config.yaml
encoder_arch: "vit"
model: "image captioner"
dataset: "rendered solids tumbling over patterned floors"
train_examples: 97500
image_size: 64
crop_scale_min: 1
horizontal_flip: false
color_jitter: 0.1
tokenizer: "word"
vocab_size: 61
encoder_norm: "layernorm"
encoder_norm_position: "pre"
encoder_activation: "swiglu"
encoder_mlp_ratio: 2.67
encoder_head_dim: 32
encoder_fused_qkv: true
encoder_bias: "all"
encoder_qk_norm: false
encoder_layer_scale_init: 0.1
encoder_parallel_block: true
encoder_inner_norm: false
encoder_moe: "soft"
encoder_num_experts: 8
encoder_moe_every: 2
encoder_expert_mlp_ratio: 0.5
encoder_slots_per_expert: 2
encoder_shared_expert: false
encoder_patch_size: [4, 4]
encoder_conv_stem: false
encoder_layers: 12
encoder_width: 128
encoder_positions: "sincos"
encoder_register_tokens: 4
fusion: "cross_attention"
label_smoothing: 0.05
decoder_width: 384
decoder_layers: 12
decoder_norm: "layernorm"
decoder_norm_position: "pre"
decoder_activation: "star_relu"
decoder_mlp_ratio: 4
decoder_head_dim: 32
decoder_fused_qkv: false
decoder_bias: "none"
decoder_qk_norm: true
decoder_layer_scale_init: 1.0
decoder_parallel_block: true
decoder_inner_norm: false
decoder_positions: "learned"
decoder_cross_attention_every: 1
decoder_tie_embeddings: true
residual_init: "zero_last"
optimizer: "muon"
muon_scale: "match_rms_adamw"
lr: 0.0049
momentum: 0.95
nesterov: true
orthogonalizer: "newton_schulz_5"
adamw_lr_other_params: 0.0019
grad_clip: 1.0
steps: 9100
batch_size: 64
epochs: 6.0
lr_schedule: "cosine"
final_lr_fraction: 0
warmup_steps: 270
weight_decay: 0.05
adamw_weight_decay_other_params: 0.01
Rows from expert 7 of block 3 of the image encoder, named by matrix and row number. Rows with one number belong to one neuron. Each number is 500 + 25 x the weight over its row's rms, rounded and kept within 0 to 999. All counts start at 0. Numbers have three digits each. After the name is the row's rms in percent of the matrix's.
# gate: expert gate (encoder.blocks.3.mlp.gate, 8x64x128), inputs 0-127
# up: expert up (encoder.blocks.3.mlp.up, 8x64x128), inputs 0-127
# down: expert down (encoder.blocks.3.mlp.down, 8x128x64, transposed), outputs 0-127
gate.23 099:506536476510464509501513546469530512470529545485553460508528526516465496471518520511528481481493493462526526490466507513511510489535483468437458489512486555508470508469431465496555501503496523480557502487479525464530525497476487516488526495501527496499510520494503501524532498472494537487504514514532442503504529499485497500502507449505488504481454484467511472499491519519477504508508
gate.24 096:480456487486463513494503489482554485542471483545495519501496499538469485507507495482540510449497601494486453481491456482473526508499496494464523512508532529497470481483510494467496491529517477505498468480516483522524446476500531503457504494490495507491486525464521483515498526491523513494516513495499502512497550510533501446538495506514507467491573494494495537476494495511515499504546
gate.25 097:531454475502470488516568546495523464535476472481466519494543474502472541525486469528479479508498510490478484507529491481501510468520484470495488496530527530486513544490479533492509480507478486476447539523514526491494528508497470516511501528526490503505471547511514486482480490502539532465507538475482498508549547471460492535531498515467500484462477504489531470462527507525507503458510
gate.26 095:504530546530471504512467499502539502476467506576494479505512535522481474466493485469548514499505498486512552559483488531423507516487494544492504493500473451472497484522500451549526463506529494507495437517480477467465504510479510476554481505476510465473487502513498530494514480501530504511501530505504497491480511508502501538514503470501476483510485486479496496500497498526555506521508
gate.27 119:485492475522505539492494480530484468513481530502512475451515472543487495471490504492499456492494500507483492509508471485511488560485492483482494501546546490508516506489466569520437507513509504550502496520467484507503500517519490475533514515497516566500514490539503474531477515510515526498511518487484495510478507499494467527485523496511495478494475491402553499445500511495473529523460
gate.28 102:490450515497528500504483513461449477485478515478498481479532489488487489519503493503465520467499495505461513529529483474537529475531482489491479462473487479504526494506507493486515499458499487556493517553495495453504458530529500459551498495494539514499474573499527508503523507516514479507515544520521518495505521505464481510533512471491473428545507463499504521527449510521497528486485
gate.29 099:555499540470552468525503513506455445492479530501463478499470511480508518513489510520517531473573476452531489483529485529472528487499489463483449514481462486504468484534505489521526504486492488502534498489516489485494531536480462549503492550483497529498552497522468504478488533498475504463490525484531493511480535464505491497498510495511500542521514465470491516491504539488490505475502
gate.30 094:513535484536422546501498492514524462479489503536455531482549534478473534499528505453498513523539473500510518482495485488514478496503524504510513508478524496489511501513479486475453522495495495480469512469522522509495508520494549478501488477508516541479492476502509505519494528478526456509515477469458496486461494484506560468561444493489516509508479534491515492526513502437477531503482
gate.31 094:503535492444512529489503477503526478483481552505496499446497514495469512538554503503456462522493525519505518498506455480496521465483507498502482488533445511481451499506472493502485524510508483509542523451487517506482497534537504488500545483504486500499500512537483473463479529513518497489527551521478477514509476530507518576480480520456482510551496481547522497507492486469485507466509
gate.32 102:501509501479485528497500512490520504482507533492509464461563492572526535500533503499458450486571502466497512523482497529507533546507515513481501525503481529488498486505521462460494499517512486500520487538488452496485489518458488496499514517491476438482533482475487531532466495498466522495518463494529500468509515526535517492523462493458468494482485505448486488522539511486491476468520
gate.33 094:486463512490495481484510506496543487494477517488529512489448515505490507458506497487548488497455543464514509496499493502473477502524538497534527501539548497511533526501476497483455484473495499533503459478482492479469562513513530500483525471449473537547474574514479497536492555505516501513527504513510506471485467467488473540496466506472507505504498547523497499481501494481460529504484
gate.34 086:493465556471486491506520496515532498556508502566499553491529524502462507529495482493517536522469553474484507496501500519498523535516521479482478492490517511488497498537497492487478562507479479531518519491509478495477509519479473527465500512534513527500493458542484460482480504520493492510507509489517505460500540479456510494456489468572486473513487453515481487452507473471505479486527
gate.35 091:501490529464486516480530539503496474496495488507468505496500511473543510489457506498518486474542561495537546482554508481442493473508489525505496474511480498485521492522486499507500527475526505509503487489502500522462507526498456497468513551521446505492517531510523499518511486497481508513508504486475530440514497463464464464546499487506461482522466502467496542551496477512486556456522
gate.36 090:434528486545546488495518504441505509525533539520507520465504494482485506490510506465514492519498490497507489490509470452518510513478473521452469516524515507479514531511468457472532511466481516489502499485496484492497531514498518529493494503485456492519459543555460471528517498520492461486531512515537515534522534472462476500555471465517516519530466519506497504523481492498465550502516
gate.37 103:490526471481494503490526517514531482462484475505443507493515521494458491555498533478513509514536529409492544480556475510506482487477504489490502491524515535502487511516492490494518523520487514488464530480523485492477512504448516558508491520500495475516525456456490520575534511483496479487525529488493509499498479485465460538509511511497510469462496485522500476518548488481480484501495
up.23 109:506493476518501531507492518495477523497484500459547487508528542524526495463498533484516512504509495474509520500445445511454512502486474486432490484512485539487468480446449481492466526557503510470511470525497491491533522493458515491481486522507554510550517493518494520547547487484512477510516509515533515504464494503496506520490444479497530506537506493496523462512487480522521474476512
up.24 099:512522505502502495573496519486502459478474520477462469526466548489492453472503449523548494520525481513525491544524466514487508517502518480521498514458504510485510520511527504504512523490488519451517453497545535471519491524473500491486505515499501489496516469474486484494503516482528480514546547478540474466477528517501480500480521488588484530499445518472498480486500510496487479507515
up.25 102:495527487525504510502500515487445476489510504454502511492480495503533465503459477466518550515494478451541504487521456518519509490558454496518494501523551532488530478462544488498511483496473510501497518518518455515501507516520539465549528536469500469532503511504504509523477488506487495504525513514484461482457469538521489508544522474530506527492479499478501472551515484467475459520466
up.26 088:502460488510529487510493510489554511544494497494481476503505564512512552523472497457492531512466531522459520481490484478482480491521485523500521452553479469489505539516532485512553441500514490496474512490491474499497486495499510462513464506489480496473476487514509550472507481485494480435515490528476480484494469482492493485512569480479499480528522513484512519557522516507533517501535
up.27 104:526507530493511483524517513557501544470500457474516519495513462468476505511487495467483488487504515458490470495486468508446479511524494479485492537513514528536472513520463489492535522517524497434513527507490530500543499489507483546429495523504502453505476458503510464532503498529507485518528490493511500513469488511546542518484482497485547488500485508473538499472497545480462487513544
up.28 093:486496462513511502456492453492557453518531442506490453453474500496526483536519512515496463495533480505489477498466463491498527506488510509513561470516434470491495523515554510515520505536477495480499462502498519479505502530492509456483499507492481545512537511547498520533510497483499498511512495505498506490533493485481528502484522484535507541527478460510496520505449527529447503503487
up.29 095:480474522492515490497510504533537533543482463533491510512470497534441496514491501503524458495499494466513513452459519495494525500458499509493524523492519486507517505466515474502510538533489507487509547485495460458429517518494500483497484509496468501502502469499527557449519486544481485522522547498508488496486497486534465483490537479477511489510552507457503519475519520518464530535453
up.30 095:517538472471549501481490472522537500496511544438493492504554507514528532502532535518442508482481508492545474511500519496492491487500499458491484487525501500505504504483518493503466505510514539491495439496515494478480490546444482463553506532430530513478483523490479487477474523492547476486495502502511523486478487513516490518471448483478487482508516514528471519498505470487535544517497
up.31 095:558476481542464503502488501520518534498460512528501492466502505526491505486569504464474499545462500535514499485483517470469501484515511493510515495498486434502522496552520496477498459508510530509511419516490473477498491526525509517529496497516494509447451515519481502498533501483542493491486481480485484469484510537492541482491543457517513488451526497499479519498466489533519512524482
up.32 094:529485489549520506513495550488548492468506497475521439499518485494496501523506489513491503474503494459566490537527469491498509508540502476539502496473506491518495509486539486463511461475542487508470422503475498491491469488527489499475493545501485486496526457459521523524503543538507508469448485483505506471483484503502528496503483496490537474470522483530489475477495530526486560504480
up.33 106:530488515499493495465516504509552457446475463448513501494523428507498497506502457511488511503514503515489486512574493474521495500471511494480548485507512480511539484545511538470523479534496504486520540504481520501552488504529506498459515478526482551507453471444526515521473468498484478523504487513517486493484509484501484500505480522543502475502519501494489498423486513513501503528506
up.34 101:463522523523567557497530509526476484501518467501454557495502482486456495525561516491488508466531486469514506476549521509497477495514478483500486487514481506520510501463486494539454462505504473494489490499549502463444500513502486490483513494512509518522562506464506476497454499490468499527484520517492493519467488525486494490524500488525517477424521523482510497512473516488498510535525
up.35 123:518496450553496472509522510490534482548464485503532514541490508510512509490521480493514487505536502517497477448513508536481518474468503501509525523516452459490529473517511484485539527482535503474494498531490484460466563492498506512506489522495480487527461485522494512510497448486468459485466491487526461486516494472536522504512455460528505517481519478567513491531473509489522468540514
up.36 112:514496502468474486457479508512500504490455508509503533507483483469528500524514484485509468504476547503479507528480543456488466538520500488519491516474518529522525469472506489527466471484532508492505556504479443465470538489514477462487502487524475493537540505452533474524561536512504477510516502502532522502495492467534492490446547508443500469501510530480531504511489520492526508520519
up.37 095:497544490506528495593489513493472469507497516495516524537522538512511477528527509515476508545509520488530503499498480482504527465511508486529487493453492475500480514457532528451487501475497495508527422516494491504496497515507487523586503489488498519516479506477540514451496524535536512500471502467519473515486473486493537466498522471484501500493481510506506486490482462485448465491492
down.23 106:529505500511518527518524500497513526507461501467537467475519548513493494416498526496520501471500518454487497486454482511476555497485508506458485473486464553480479487444479500471468480554529513456505468501485504488518502494449489463518477531491513509516497487524504532499513511503490496497511534505530477506437503512523539482509479462494549503502503498512505454516486502539526482487494
down.24 101:489502531477486476590508503499474474497518483473489444530452523492491491428496466513506501493499523501515498542520502495498500522503517479492489546492493485497536485489528492503505528497481512459525463499537516478554501504487488498507493507484476496498523475485476509463519520508529504535541518511503446494497515492497472510489520484589528522493428517477480489480496542529494506492489
down.25 099:519485527514501467519471514487465468540542489430494484495471487499505507512466469492524527492504482472506517504495454473508498518508484498509498501513561509500551495467532492504528459508492520523503520513495465517489506476525521466567491519502496474558503498478504507522496503500503502521520523499467439506453507544492477515540526479552511487511504557506481503561503495484482464533513
down.26 097:482459489530560488537511499535599490520518514484513463487492542496504499579471467472505544515459496525449476483525508477514471482496499510506544484536498488492536514506519507505535475497508494479492515497516513508530500500482514523497498510496474533463488487491517503501502522567490511479507478492456521497495484458483457505514540475490529481522494493490509465521505527494497539504515
down.27 102:524514517492533491533516492488499496478468475490517547491498453500491488525455486491487490491459498468507502522536502522470482521521509462492466551537515518497494503556460503500526520518506483475504508506447539547515473493490468538493479533507483506460496498531498481520480510495469475511568512509527510500460501465512554461514473493490528478509480534446514467474487509459511473460505
down.28 095:517506477516470483475524503507519413469505486473518466477502498496434490516499533511469478493510487494515506487504457494515488480519475528520502477528472483502512482564548526488532502508447510493490503490483544490475529533500513471508481498470508512506522529538492544531535510502502494526559530489496497519533480423489509475525505473494489521509462515528472505515491517517512529527534
down.29 089:486501475507459502495533502509537533515478513566541501501521535511506519550478496500526487525528491485495515494497485492479508496491495518465484523491527507504533482531499500459444517531491496487492581482463462489495486529478513530504485496511506506473473490523493572457476514512555501531536493508524521512484495502485494501519519446475480479535548497479527478477513502495448542487513
down.30 094:532516504475535487498482471500505536482538516478472466511565494506558493472525505523475491544495507466553478510485521506519457473485502438496517464529492481504503486476511512502528539515533495494500425506510511497496474510483472469519495484452510490534490535471503489491459501521549516458492511490488486504442499498510470469483463490502508496479500514509449531506512506540482529511483
down.31 096:538489490515452481490506501491533536524490503546506463466514506509544523496575477474494509550463505509531531498484483492511494502520509477502516502516490444504492491516538513435502469476515524544490418511532488464516539517503506512536487512495490494479504509533497466507502526506525491508494518505448504514501499508483488490519557458498490493456511516501516515501492488516554546511517
down.32 094:486475475520510529529481520518504487507522450473494476517498476497492538519510511504517518464484489445510519560495473497471515500540504474529489505441524441520467500472540506446475521460508488518512459520491527512485501475495444489461507502479503502507510528464501515514491528496533524493464519508496465488491488497513573525519534505490535492452500504507482468485495543500498519548480
down.33 099:491514533512480469471527516503511488422466481486487465506515440529531482513521472508549524500501508494494480520578517487517506499499509510479515477491487452511548477525516555490503509509476479511521543503488510471518493489541486496460505506525480532492485492447474501507475477483476452546488498503524471467494499475504491489557494493526492512491509512482471480437484516480532516511508
down.34 106:489507515515519516487545508486481488520531533502446545497486485465423477539512486503481463488552497429496483470535484512495470507518484494498488499506488520502505500487522525530475481526528504515504542503539508483446500504520511501486491528500508499496574515449511457519446501490489502487471509486484499493431503536525520496516484522517529492455531504497508512511504516485517465519502
down.35 114:504496481549516497514532511490510498563497495482494502529509518494517497479498457513519492451522516529490484489513512493508500501487488511481544540478439466495529473496483486450530489448523479517492523491474453450454560511491467507542510555468489518515439489503506511479517453520467496509505542491504506498534494467488519494508497478493474505484527509537525481531490520473516497537475
down.36 113:504498474469491489466472500497505500480447503514501525481472477469526491489489491489514486546482521511517477549496508491485473505527485523541474516468490526505511484502517492513423467496548483480522564496496450437501514506487504465499488524506491497507540489453528488557532557529512492498464480503517509512485490479533526481467511525450499482519527500464537498486521522477513514468514
down.37 096:484501524501489490551489516473435510485520566498495550528512553524485478482534535518436483518476473437500511479505468489522484505515509516527499500485510505490468522458522527467508460486509510486518463506495492494495502475491472499558529506478465507505500494462524503483488504525534508507472492518496455502505506520529496509474533509495468500450470479530538512505490456490460473467508